From a checkpoint of a small multi-label audio tagger.
Model: log mel input, width 192.
Training: normuon at rate 0.0015, 11400 steps, batches of 512.
Data: trained on babble in 24 made-up languages, each with its own sounds, syllables and stress or tones, from a formant synthesiser, 39062 training examples, 149.4 epochs.
Rows from block 3 of a small multi-label audio tagger, named by matrix and row number. Rows with one number belong to one neuron. Each number is 128 + 24 x the weight over its row's rms, rounded and kept within 0 to 255. All counts start at 0. Numbers have three digits each.
After each neuron's rows are labels from the 100 clips, of 14848, where the neuron reaches its highest value: "peak on" is the class under the peak. Only what is clearly more common there than usual is listed. The data: babble in 24 made-up languages, each with its own sounds, syllables and stress or tones, from a formant synthesiser.
# fc1: MLP up (model.blocks.3.mlp.fc1.weight, 768x192), inputs 0-63
# fc2: MLP down (model.blocks.3.mlp.fc2.weight, 192x768, transposed), outputs 0-63

fc1.603:100134121100129116154145120128147161119172123121175094126130117138133081148182153100128101147106097108142107148124115097109163119105120148081132132117119128129112161133147129135111153147112153
fc2.603:098162102103131174098076099119147073160135124201129110143102116135103122126121106154120161124138099125161127111128167142191137113145111183172130115130122120122131072160119138107078126150134157
peak on: /ʎ/

fc1.195:119122088167183101139135142084118155158090161140141059135190178104127107093132167158153103126133143087081115134123135098111167122133147131128079129142154118163140134140108126095128109147115109
fc2.195:138129130156105182131103138134078110078141125125122129108122122115115149139128158122131163129100130141179127180137117154160098152116072094121191121130130128134138090152103132101122139146144110
peak on: /ʃ/; /tʃ/

fc1.561:101154118139129138127135069162149118122147097103123142099137116108118160108159133117114116126142170134098136126127090130122111162139153163126140134124096147116123116111104138097134098161135150
fc2.561:130145120148150181099117105113085137141126127133118072128111126135123138125126112120149089133128108122121117105136131123163140110102127152111144175168119109129145083117104141149128129156065126
peak on: /r/

fc1.548:167115157126141113145130146108106145168122103137144070098131140147110173129113166129138126139133143108141131120128103133102112133189128136138124159162136089114123132155130112094130144149076148
fc2.548:125119150140076155092121091134145122152156116128099141103119116144148155127149128166132102137120108188134148115120131126116157111121131095120146127127114131132123124130156147136112102145139132
peak on: /i/

fc1.533:127127114071129113120123117115137151067131158141129139142095129165163132132127143127113093136127098096120133121135117103102131146189131120090109128128144110153123117128128135159159092168149180
fc2.533:118150139125154146127144117140098124174132108133127088098157107112116139108130119132137113140111141137118133125107109138127108169147130153100138083129137161129108134136145143135108168101108095
peak on: /r/

fc1.457:115130116129121116077138103127152110145143111127121140166106132119137136117113139144146080139130127111089152102134184132125193106119122143112131139142126101111077118128107081083117130128155164
fc2.457:148117128142088123172172134127091129129075127117137174048136133121106123132060115157114147134151119157134081151122079146120093100135137125170097127154114136149112117101085184148114069131115122
peak on: /i/

fc1.399:178093128118111073106121142103119126129131131105170082117137179140115099140111158128148163148125118168119121144141184138106189132128111151129122129131142138157135106132117129139102131122143172
fc2.399:107186101129147148117104134154130121109139131141099130186160057111144144121101083136099142119134109145099119131153105129138103114101139149158128117128131142128068132127150124105154133122121097
peak on: /aʊ/; /o/

fc1.21:134149131153127125131103138082145118137116108104128123117101128103095069141154145150083096132091129137134133101187114140141166136146073118156111121156115142132123183103192129121127090102137120
fc2.21:111139122097122130131154131122126134154155174180109135128133140127125124110144143109163135132137124121115106109095103144132127126113150143092164186054109156130124141105122129120119142149122146
peak on: /tʃ/

fc1.300:148102091091102151154097087126134163128131090156123129083113154143128133096145132118114137119155103128097120160113169136113149142134097106091111162171147118142165117155111076131143156145134150
fc2.300:124133126150121152149146125093123169114104098142129155097147134123113126128132138123129101133174164101105142162105110129133144096137127118133113127116162129129162109141085166128132180101106140
peak on: /h/

fc1.272:125120125136134121157145135157185145134136113122071130118141128138101150112126102122102175116152113113103055131111106129122114131139178143152144089114163137147122128096098129138112130112152119
fc2.272:105164086164127127079130094146190091110156122143116197113134128140113086129135137113105152118145114143154112144139144115115135143153110144151104119082150145136128089159140136152142171114089132
peak on: /d/

fc1.369:157136153179128128116086144145118062122115132117170095099176148126113095075160096140139105140146201130097082148125108144152173141119131098120128140137124106087116101129163099097116072135081144
fc2.369:173109123089166138162201117109162153117123136133106144141085112131122112119122120087074148098126121127099128178138131128080106150150118192142131143151115123136143166101106113157123186135145131
peak on: /aʊ/

fc1.492:134091149156143141145090161108083159127130124143116135146085149100164104086169116128125126116098152147116111140147133138124109141157124149095127131098137153110124165113070144144147131083104132
fc2.492:099101112125109157127115117106157132142160138117133119129151119151108142169109109135137168092124096089153170130139101126142156103127098145139102085151124125139098125165180126142087088139098166
peak on: /ɹ/

fc1.169:142146129111153121137136087113118156128123109139170134160121116119109084123115147127157121098175119171125124143102154129068176116100133139127116150079139123134153131139128168176118128098203122
fc2.169:132126139105107142136111157144136155103089143120154116120104180148111141135162119137168121141122114092109124119136120129152132107116131104135128104117133116129117135103121129148121131144139127
peak on: /ɹ/

fc1.480:158140114096144172102105152132135102123133122112160123090152145126127138102120131138173094122092127076128159150149152154147142129113095123171170145146159110127126125141125118131142111147130149
fc2.480:134137152169176129137162102095126147149089138102121165148113113128124079154127128096102172149146137151145083122098076132140135134123130100133124098131126169099127134104137122091136129095127141
peak on: /h/; /k/

fc1.633:106132117106081095124129147182084126137128151134134108134138122124128089166153093115139137159164115128152129115104150101146121150107162110095111128070122132201170135108113114177120128142132054
fc2.633:125113093114152147123127121093166154136129141102125118138123150135159125104106171182130108101109122080101121102158135136127097105162149143135202132159140122089133172189150099142116102138105215
peak on: /aʊ/

fc1.520:158133161137128110164126163152134127096119131152100121101136105127111192105113106103121171115131155137125041125103151134153128135186167146160112098120143129096131127124130169129137158110127100
fc2.520:103113130090124169084082152149124114101126137098130145092121132122132090151181138111112118128152128112101113106171127110123131129127113152161113154114149132090096105111122132103085136186079142
peak on: /d/

fc1.137:155139105106070118115091110108123128147151119110098143136129138138116110159143146097150095107115136157132126104109115135129083169171122130108100157157113092132136126146118113132109132167153175
fc2.137:136111141141122145119125097143148117152125105134206132140116094160158147124129132139092136121162140108120151112126132092108140106128127120136192092080124128135142142119137086109118132096155129
peak on: /ʎ/; /j/

fc1.678:095115133142190103098132129123113128119145112128164129136092152192085124135128112136099086094102125142118134097155100119093129101125136167140113133130105118110152124170126118114169156141132134
fc2.678:121164154094070080119133111134127116144140154137088126130128127100120159137132146123173172123116133079150102158148130112162186147170158110132152122165135159084142122101151116143163125147100121
peak on: /ɔ̃/

fc1.405:142120145065093124135147131161124158130123182134119129103153143119139118093093127091115116137129135154107056138114136145149112135132147122165134119113116098136077060084120125140158125123114143
fc2.405:160113132109153133108166130145118109126126111123121111100117140160137140117112134174110153108135099125116107130150148091129122116171121127124138131127170122107190138114164169115137177160138122
peak on: /d/; /b/

fc1.170:139138116092123115121115112168122115072129108107074111100174133145125104185105095088127103150148158106168098128112140126131133126141137182138143144200118118143105151134134124149073141152127083
fc2.170:175101146145145112168097099110150133171102104136148132165101141135125160086132138162135127119081094115122140134113130124141118153124163081127119136096148126123105122146147131104173133086156178
peak on: /aʊ/

fc1.652:122129134089091084101149160105123113123128132094160138102137129158113173126119144128141084136158121122121118156091094116108129136162164076114111119116119133149105134135145119149134141163127143
fc2.652:147129070145160146142121119136168120106143116126134140124114172128117096130128164100109136113086095135121120151180177128151131104134099170110122119108138141099119119159120112118132106177135143
peak on: /ʎ/

fc1.36:129125090129164153171133132114132137145083096147127122106132116106118087084140105166127147106058119146118124142180119185139132144108101111117120117144161114143127151140087103127127088167114125
fc2.36:146160152171127142102138141129118083141128091083158099157147130152149149142160105129121136138119109138099116106125124109127132121141120134130126102128152101131128121101171115139123129161105095
peak on: /ʃ/

fc1.669:096141134106105103083157126074132117146120151116166125132130146146126128124082130096107130127116105152158113151120155114115158130161154102082079152126128144136120124140133126123179088121110134
fc2.669:139115097129124120119136156121104130101101127133080171128153130130110152137151119134123109154132147136151133143114109116111117143137160139151181112142105102104125152144075129151100174145143166
peak on: /aɪ/

fc1.52:147131133096155133140086117105111151094125145129122102127082103130085109119096113109065134182110118183141129133126133125138142126116142119110193123111138128107140128097089126138119128056143116
fc2.52:118129134151109124132155104133134127206121059141132119137129142123154160130136103152153127136136130111129115168105093129126132127129111146151085105155120151163130138165124111163107123154147101
peak on: /d/

fc1.535:140116155110143112142121120166141130104164153132143144123089103108101140206128127140094100128139132199152174122128119047114145178139154112120152147143115065113122096157120080097115136143145114
fc2.535:128140131119134174120112149094118129111137091183147096142157135149195135095176130104143126118077123084129126142159155173122084147154108158175120129112119138119114141108131154127128129123108079
peak on: /ç/

fc1.649:142142162118110131127161094130133170153129084134112136130117128087098119123143165172123143118143113139131094086091123131139081139128121154157112073142114118127081082132099086143090129155143129
fc2.649:122112152130139163120168120162127079075133139157122130084145077140119078140147156123172141136138132113144111205134120131122142137123119109173121108106098138089136150124110092110169128130125101
peak on: /y/; /ç/

fc1.407:169093151131137116136118117142180174108137123170127103127111113108150158089123160096127114121100091091111120149104154151120095142123170132067142092127131134144145147102123105146151134091121132
fc2.407:127128126127144134134155139129113091137138139098091155130142157166130124140156086123094127137134146152122151096130075110097176157168126159149074168149100151140098134134129130083118127165157131
peak on: /d/

fc1.662:157138142112137109100130108114069116176145137125100107148150136154118114151119147139127158129126120164103149169148137131122116107123095128123135094146153114135131103169094124110115168117131177
fc2.662:130163132116130120128150126120109117127147104174126115168133122110118148142124112108122100147150162143142144125127110091149149121134125195130101143148157123149140134112114088132135122116124139
peak on: /y/

fc1.654:118119119079113096141116162133127089130128096169156139155141109124116123137112129129121121129076103136109119133157155119088131144074134135141129138133151109124116134160111090116151148095088130
fc2.654:183135124121128122123133049165115141142139145146086145127092172121135151131152113117100110120156125128128162090103094142151139139144137130129118068132120120135146087111146135153120084131119143
peak on: /θ/

fc1.219:153104138147169099113141119114106129140171087177108124128140138080157141118084154149153150152124121161108118127162144125117128097129138130120134143116105124102132124168146135090102051123127126
fc2.219:163152105115086107126151143176152136115133103115143159133145132127116106131140127139097131123110125082154143151113132115096126130113137139166136129136127108140127125160123159130099127156095134
peak on: /ɑ̃/

fc1.4:142141096174139112167151169100143114138127142126120200167126118118113133124119115125099109122132127151107120084113101150153127156212112163141142112164133126131082129135110167125102105136171126
fc2.4:103082128116119105160126116135139152128137134102182119126140139116136122162125094100126150124127148132145141182116115130091141124077153094122140154119104149136141123119145089153123129122110097
peak on: /ç/

fc1.279:175130110130111101123133131126107133163132081132127110135128138121130134128132118128127147114144151110120100139118113124128181127177128140112091134162116118156156110129108127145153131130126156
fc2.279:144131144149063122109130184155102112128124127108127122093129115119125145119146103146128083121124098189144133141121122115109147135128152111129132125076133170163136131174166099165120112127130079
peak on: /i/

fc1.556:131113105148104112139131125129110140136138100064101109138107099152157171142158141150111096124082089124158158120129171127151186144106120139165159103140121128127177176131134139125135126122141154
fc2.556:129110153102138102122095108121145117119103147106131141141153149120130128129137138132172144114167137128115128125108108105069119110132146110096127135162131131093102128107105123124127122137126119
peak on: /ts/

fc1.709:130158127131143145139139153116105109142131147119069150134085108113099159145141137100134103127128145135099144152135122155152124132143150096125134145097138171128127151110124151114114124165163137
fc2.709:127058140088131126143108115116135117128137129150119120160115131089107058190119149146133139107162144112146142123133173105106121116163115122060132133121115095125159136142097134121149116075133175
peak on: /ɹ/

fc1.3:108133161153132114158133160126097122113141161063147188129106121140113137127119098137117141127175122126096136156119153201087142137131167109112117134126125124126104128117132147107121115165131127
fc2.3:098145126140132150136124129089102143118128121171145114084184124054128127149127108114120167120135104138119148136134117140160127135134140124123132135088124180129130064139149135119130100122089126
peak on: /aɪ/

fc1.753:178127130111130130137116095192103121125072154125138141119145102086145127143163042164139143155169136127127083143116130173164130153120099092102125128150109138156115091122117157133120160128128100
fc2.753:093128140117138137149126128128137133120120109133140118155143160137148128131167174127098128139081075162083145122174142130126133121136137135123139160106143114111180150138094106148127110101127134
peak on: /aʊ/

fc1.150:115159125092121120149127146136122102123151112093156139118198139130096108146104103112133162133145109167124105118149117176124126185120140151130105124162134174120119118069149139136123124140118128
fc2.150:125182148152137110111143114112126145152143146123107139053129137173067119127147114097145135124120106134110163168107114139125112101125145100145139103127127124156161131111078108099104111134126128
peak on: /aɪ/

fc1.161:123143128188090129149148136126125102152130141145162094147107148126146136105093063112124063113099144140063116103147094144144143129144107106104143128124136146101117149164128169127116157176111134
fc2.161:150104154091102092106094082127178143101126127130137137145171111098116126152124155144140144126134097121162169150116147101128132128156127130143099148111135133147169148095096081127133127130143131
peak on: /r/; /ə/

fc1.683:167151133086111150141165142148088168101158097136120126112145155137112110150120127117151140136123119094124113107200120133156108124162124148109190171144125122111117151141080079144101171133125146
fc2.683:091108122116126144134090143090206140159102181115129147160153127132132202132127123134115122067082121135125116196125160124122134135152147128129077096120117103135097159144150167123128146117123148
peak on: /y/

fc1.386:115120159143104179119109126171127110126131104122131122133140104127096090117131153142140117113127129151130132126126123154133117117122114144146142130135140127145113147126164063147135116094131149
fc2.386:128079133137107077147115149097129136126147126120172136136085149126160139067175165132087130142131071127136166111133117104137084112133143105126140141115076128167119128108138118126147131114100147
peak on: /ts/

fc1.436:136172098148103097131117139134141121100131088138145110158106089170130104103163096092123100111100137117093173109099113116115153116102142129119153142162111139128090138142131118186115131125133135
fc2.436:149140123111141189135155128128127091141124164098105112150131148139162095133089139115139120133127093128121096113091168112190134127164142143135045113126093129107166127131138151154121123138141153
peak on: /ʎ/

fc1.251:133142130101092194138131129130138159133170103136084174109090114139149169104169150127136079130127121102122128128100140146129124100142139153093116171120141098149144114152109067128118123130136170
fc2.251:128121113138129101130118082125083129130087138140138149154137130136170147140157102129160143118166090074133107140136106129134122167113137111131112103109101122151146125146176140155144143088138116
peak on: /h/; /k/

fc1.470:080123120094131136185154127117128147141122147158166089145160069154061132135166179099146115115109131130145125082101116128151154121143091131133146157126119092126106141114128086100168163110170097
fc2.470:189165128131132134105146118137149110153141104108124116092095167135146136137133107167098097143076117146150116168145124196130090119092153140144116112116139160146163144128081113136106144139097144
peak on: /ɔ̃/

fc1.734:109103139131142118167186106113065160112120098085147129131120150140130163104143127172131129132123186135129103100140157130137103156132063094117131098128131128145094139103132150111147130133126095
fc2.734:145132085170129136136126095130137103149135155097126119140122226134144126105149133137105109080110123130149170122180109115069111131099134135138162140133126078161123127131149115148127121085123137
peak on: /ts/; /s/

fc1.762:128138158078147135145165134129141144151161127145113147135156128140128093131184135088127112132123142125131121126175133123135071136160146157130119155124129121055109127143147132129141098146122121
fc2.762:136121108130121144115118136091117136123116115089130121122159166084127183122105178126076116087155134104151123115096124149131152160130107118128139127117095116117145106090124091122149128126131087
peak on: /ç/

fc1.154:097144156075123119113143101146103127133136126124129157162132142128132149120185119120140112133118121085118138121117094110120147118117135167127116147150113130144127142171135157165121112184122140
fc2.154:115119128132124157098103129128113132153135122071118097099133115115138128130110112109139123083096126141082137097151164107194143115136173140064157122149143070127065125112094148131183143161091055
peak on: /r/

fc1.123:107183142164145133154134152161128111104142120121134133156122109092120120146120136124177117128131147125128117157147134144127170187164124121124120180081178134116117129104201184097143108116128126
fc2.123:096120153139144118145129088140147133175139128088124177145105191127129095108151090121134093168115068150110118162130176128111084075123114127130135131156121111123125123145131134130122111154161114
peak on: /ɹ/

fc1.131:146137131130141127128101119162123116131137097128125117105167082111130167128113123129160123078170115045147098132118124109157115151136138098144100110129133096189101129123106127120139097143135112
fc2.131:133135143110104107159152141111109175110106105128163150141102141110124080137131138132126107159114159137116162111139082141109132143129119137149115137089124132097124120147097151130127142113146137
peak on: /h/

fc1.107:094126140115103145133108118127227112138156114153125107140115141142122139131177138075108123116122135160101105134092110104125164124092135120152131153134124106119132108112147101107127163161126154
fc2.107:141137105111197145140123111111097182126106129088130116125139158082091164127169139135132117170076126083122111124139107127124102161146123165145116118125124091139161132138114131173130138128128124
peak on: /ç/

fc1.628:125119147104126115129107108126128166111151079144150124153062112142143153108157114140126135126120158155100156093092140133086116154193098136142083168076123131129065148130103115132207127135172136
fc2.628:128164135127119151166111166110154128153101140144130146101143110155113121112063126105141133124092087107128092119139119100148158113114169060127125126105147181097143138103154160147156135107131113
peak on: /ɔ̃/; /o/

fc1.352:146094154129116055134133149147122131112118120121135139125100113114108131090162059169106126118142083141135119119128116148170137178147123120147109148089143133130128127143159128126087159144150125
fc2.352:153153100166143156137104148117117122138114053101132114119119119148148106122128119118115122141116140139106127154122125076108118162104163145128189148184186077169141111125102115137131100155116146
peak on: /ʃ/; /ʒ/

fc1.440:102109134165120128105085121159096128119133162120132124115072118120132131113128130111173167140106123140126133181157068129092165104146141127143130102138107110118146094152160128120160113080155120
fc2.440:121145137147139162130168116129152151119171101109123146116128147155100115084145145144113116116100182122145108071097167126108108187128134129116116097131147136131135134093132115129099135140103145
peak on: /i/

fc1.99:091104129100125107122156091118139135085155128106158111092157133118111145163131118142109129175105123110126112155103144134110151156078131173122093140174134173119155088118128092128149138155131115
fc2.99:130112131128093146089121125151112099096112136145076141131144117113133090135139136130112137132168103123157125152104118151133097129142117163134092145123080138172138127098132143158098067130135094
peak on: /aʊ/

fc1.51:119099126120108142124107121183124180115138164132128128153125150139129113134131158080115111108163124122095141052128130091103175111115124119120129128099102149165129159077114187132131112158100103
fc2.51:095162114135162114109140126113119094129139138081132137126129095109129114110122060152139122137096122098166101149146125215133114149128144120122159122181152122130079132144126068172145149097153137
peak on: /ç/

fc1.596:115107153134151084077138100047117150129163121133130135146137142117121133132130131159130169129128129139135127134135089126122138123123105111158111140082126189118151117174115119161179089108120145
fc2.596:091161175128130127148158120102144154141096113129117092150126126150100132123152118149102104107088105143128117135119126123128137109174156147167132121126101118099116190172141126066144176149117146
peak on: /ɑ̃/; /ɔ̃/

fc1.312:127131081103099085122132120137086152125128118129167116150154154106127139138162178114186114199123129152084107150108144101089125093171140083093152130134094111161133144104087160127173169155154118
fc2.312:152142117098184126147168139114145161138119098140106133127152098131179153121112118119118137132117107096147130057133113173143164164151168151156115127131129142125111121100165111134106123133125181
peak on: /i/

fc1.541:111153099123124136079137106205134126112135123120116136131093149156160149136084113128127094134146100151126135100113145143140118154136151127117105116131130156133117089138142139165129099131147133
fc2.541:162173137121133131134086131125119098107154107128132137108137103163129157109112119110133134102113147132116176107129127122131124125097120147093126141136145104118113106107128145140137138135120123
peak on: /r/; /ɨ/

fc1.622:148125113119123117111096092088160139135122155184147152111130160100090151112153134125123111091159119127128120124108109133084108124128125102070120142143127144137102135125169125121160132098124138
fc2.622:101148128131104161141135135107056122137158121108104155141119094141181161128166111110141103158147125134101169125123118166144106146118150147153128141118113117155163134157107159147130123109160088
peak on: /h/

fc1.408:102155156131123148119132107152147149131100091102096156171154128158138122150114146118086124129078128075098053134133126126132097167083103133132118145158135165143118159087148135145130088090133125
fc2.408:116109121084151114112153118121127120109141154141117110091124155148136108132119159115115141140150134197203161113112089119136129135153141157120140112111144124136188132154114132133126144164110133
peak on: /aɪ/

fc1.547:112131099055181109151075094150129097114149132065145126154103138112112144135125118131141128149136118123139093078164154130115144109152127166122110128115138128124150142160160130148126165129102090
fc2.547:123132145134084150138127149141111119155141129165128095128132091150107104074103116132138140117107123120113143128102090158139142085137104115109147103179137118120096127104078124109126111127142164
peak on: /θ/

fc1.467:124127170112138120126114135082113131108186115172128103114087123123074158130143153130111133131122109172093132106106122161095095109149139157128117143113101178126138139128130113149176116111168139
fc2.467:113110139150139131132094135133139157147126132115167129117113147164144146131147099132147149094122110147138121112124135074170169119126144124128133137108193128127169094114130128111136130135135128
peak on: /ɔ̃/

fc1.262:107086111147142127159131118113131155091051082170165131096119161095132108087131102115103141112089158120176118101138120150108128102126157124169111112137156124097156129109114093123118181128125172
fc2.262:129135123152139082160117168141084132154188138127075139144133132142153148188074128151169125101140135129054142121150128130122140077088141174123135171100121130146120122116119122114193113115137128
peak on: /ɔ̃/

fc1.404:193140077114151143171117099140116115128111110136163110121138127117102123134118133143142128126095079111131143119135132136144169126098114129175128155141158113142153125133130088100158144122131132
fc2.404:110116166181109111100127130124099143131125120118141114128087108142150130090169130110131150170096128116133115130139106126152124164144073117086128116140105130084131145116152162155117121177120138
peak on: /θ/

fc1.302:097105106123149142132149090140088125113128102095135124156191218132139157128127146177120099124117130143129136106148150150131161127117098132132126130128186127179130132104112139117131117126112126
fc2.302:117173122128188167134136099143124142164091138106151156119117161158148123130142163124091084077126100128145159106135101127102126092128101117176135137092135128156116132125167112089129116121166102
peak on: /ts/; /s/

fc1.67:100110111109094122128103124106136134163124157172081130136133133150111158170129123125149140154130124133120106118146068196132082149128133132100119161113146140141167153136165121133069130118170124
fc2.67:158145104110131089127158102132129164176173112132126128176138146105167136117099145142132083109120120121085122145113172118131103127144121111145115128171121128116129143191088129137139100145110156
peak on: /r/

fc1.118:107129140093125135169133114163152093130108099148085140160119120126136102118155135145152130127132172116133144161085106154156141098083153132178121130162133128119071137130108099102163174130104075
fc2.118:122148129146148088118092137076104134128138155102132165120159101133092144146157111131115158165115058133092076117115190109125127143139145127128138106155093155123173137116131139147076121125148153
peak on: /aɪ/

fc1.642:135117118097137090138128156123117136101168124107090136164150148147138141110130164121062160142135157156173110105140138110120100128219155128125146095085122147156113074140127161124147138166176092
fc2.642:112162164118145112139134088125141115132164081133163113099124098137118143140116122098117179092174113124139145127127096086162128125123159146165128153143183083178144140075154075099128122117086149
peak on: /d/

fc1.680:149133134108127096091160088147077109059128107137094090126098133117125134137092166144146129129108127122121125107128118132111097151098156155113118127134151166151159127134122111088146145136120114
fc2.680:118135155121135148144135191223144099159100150103147183138155167146146142109140107144135150118092169156140091114103136123134128132127099136141184102142125097127109145117096111133073076094128092
peak on: /ɑ̃/

fc1.351:133129091122153174169170089095132142116082106128129152131109126085122088106107120137125119116104068132131131111123063128128141160098116128135105187162139130150154137135087127102126119147133127
fc2.351:138161138124149172081140125128133088125120125097137107127158118144129114132145176133127137109115128104163106159106142121111171133119129150109146093123155122130133120113108156106148142175128112
peak on: /ʃ/

fc1.86:095161130131159132138114112115163134132210123126127088139100134100176127095138162106128154129123138133125147124156088174162110112130149127133119129141131133159153119124179120123126112108106126
fc2.86:138099126153127183137100145127094100146151139128141076128156129129089116185106112111124113120166105129120132135103147111118128179146146139131114090133131131122168140134153138153111124129129130
peak on: silence

fc1.522:127125151110083160120123158127095147167127130105119114187149135121109162103135138130169154139141099110102099189136097079127136097109125116191136109145118133131131129111118133125111084160138146
fc2.522:138125126149131081122107134127143118111152129136107170125135129104127145172136159136136106140133127166115128133076130109106121116145196125101097130131136133116089136125127104131065095117130137
peak on: /i/

fc1.493:136126070138142098119097124142118118162128131095087156133114136138134158129168126133148131125121136141172127109112125121116137124204137107111123137083096152144194099154135130159156116140118113
fc2.493:104141157096101152137144143083163111107132134147151146114156098149141111154134167118123161130160127111117132153123098132129079145126139104176132127133114118130116145110115117143127138126121120
peak on: /i/

fc1.133:155132147095163091126189168121158111128128163131113116119139105143125113134119099131151097126086097090133126105132128167124173117150120108125089122064165146132089162148125131123126183114136110
fc2.133:132178109142077145141090131128124127140144134143132127091085107136165173101135099131122142162129139156139121096100106143118099215181121133101150156138119117152172073124120170142122079156106130
peak on: /ʎ/; /n/

fc1.356:133136124131205094182146128098141170193125106174109137142134106141143118089126133130116157123132122129108128151119124128173116138144143111128157142097139124130120152118134173094117122146107094
fc2.356:136137092148086111177175124139154122113114124087114129198083160095078135128132084162131087127095116150117093152079126122121135124135130137090120079120132126070144106124121159169130110135097148
peak on: /ʃ/

fc1.320:112124128133120099142122104137061099129117160117129126170129142134150093145136117128115105157110119103147115146123136157155148113147113067113140100117134150123151133161142131129156091114094184
fc2.320:154135131121164171099125163174171129124152094113134171120148130165129134124123092106130160112139159121112125125162135105094087139120134143188111122212123113161097144147119103144096152130134116
peak on: /tʃ/

fc1.705:085105147124139065122146102123142136105097164157160084110169109128121123140122114131164154125122147136129127124121146155105167128139122125155122127131147135152129128155181075109135132128182124
fc2.705:144132140127130182133119152143141085095118157132125164128131147141144099146129119126142048103137076151127118131069118119137119101107178154139119121106134145143113151140124160174094101109128117
peak on: /ɹ/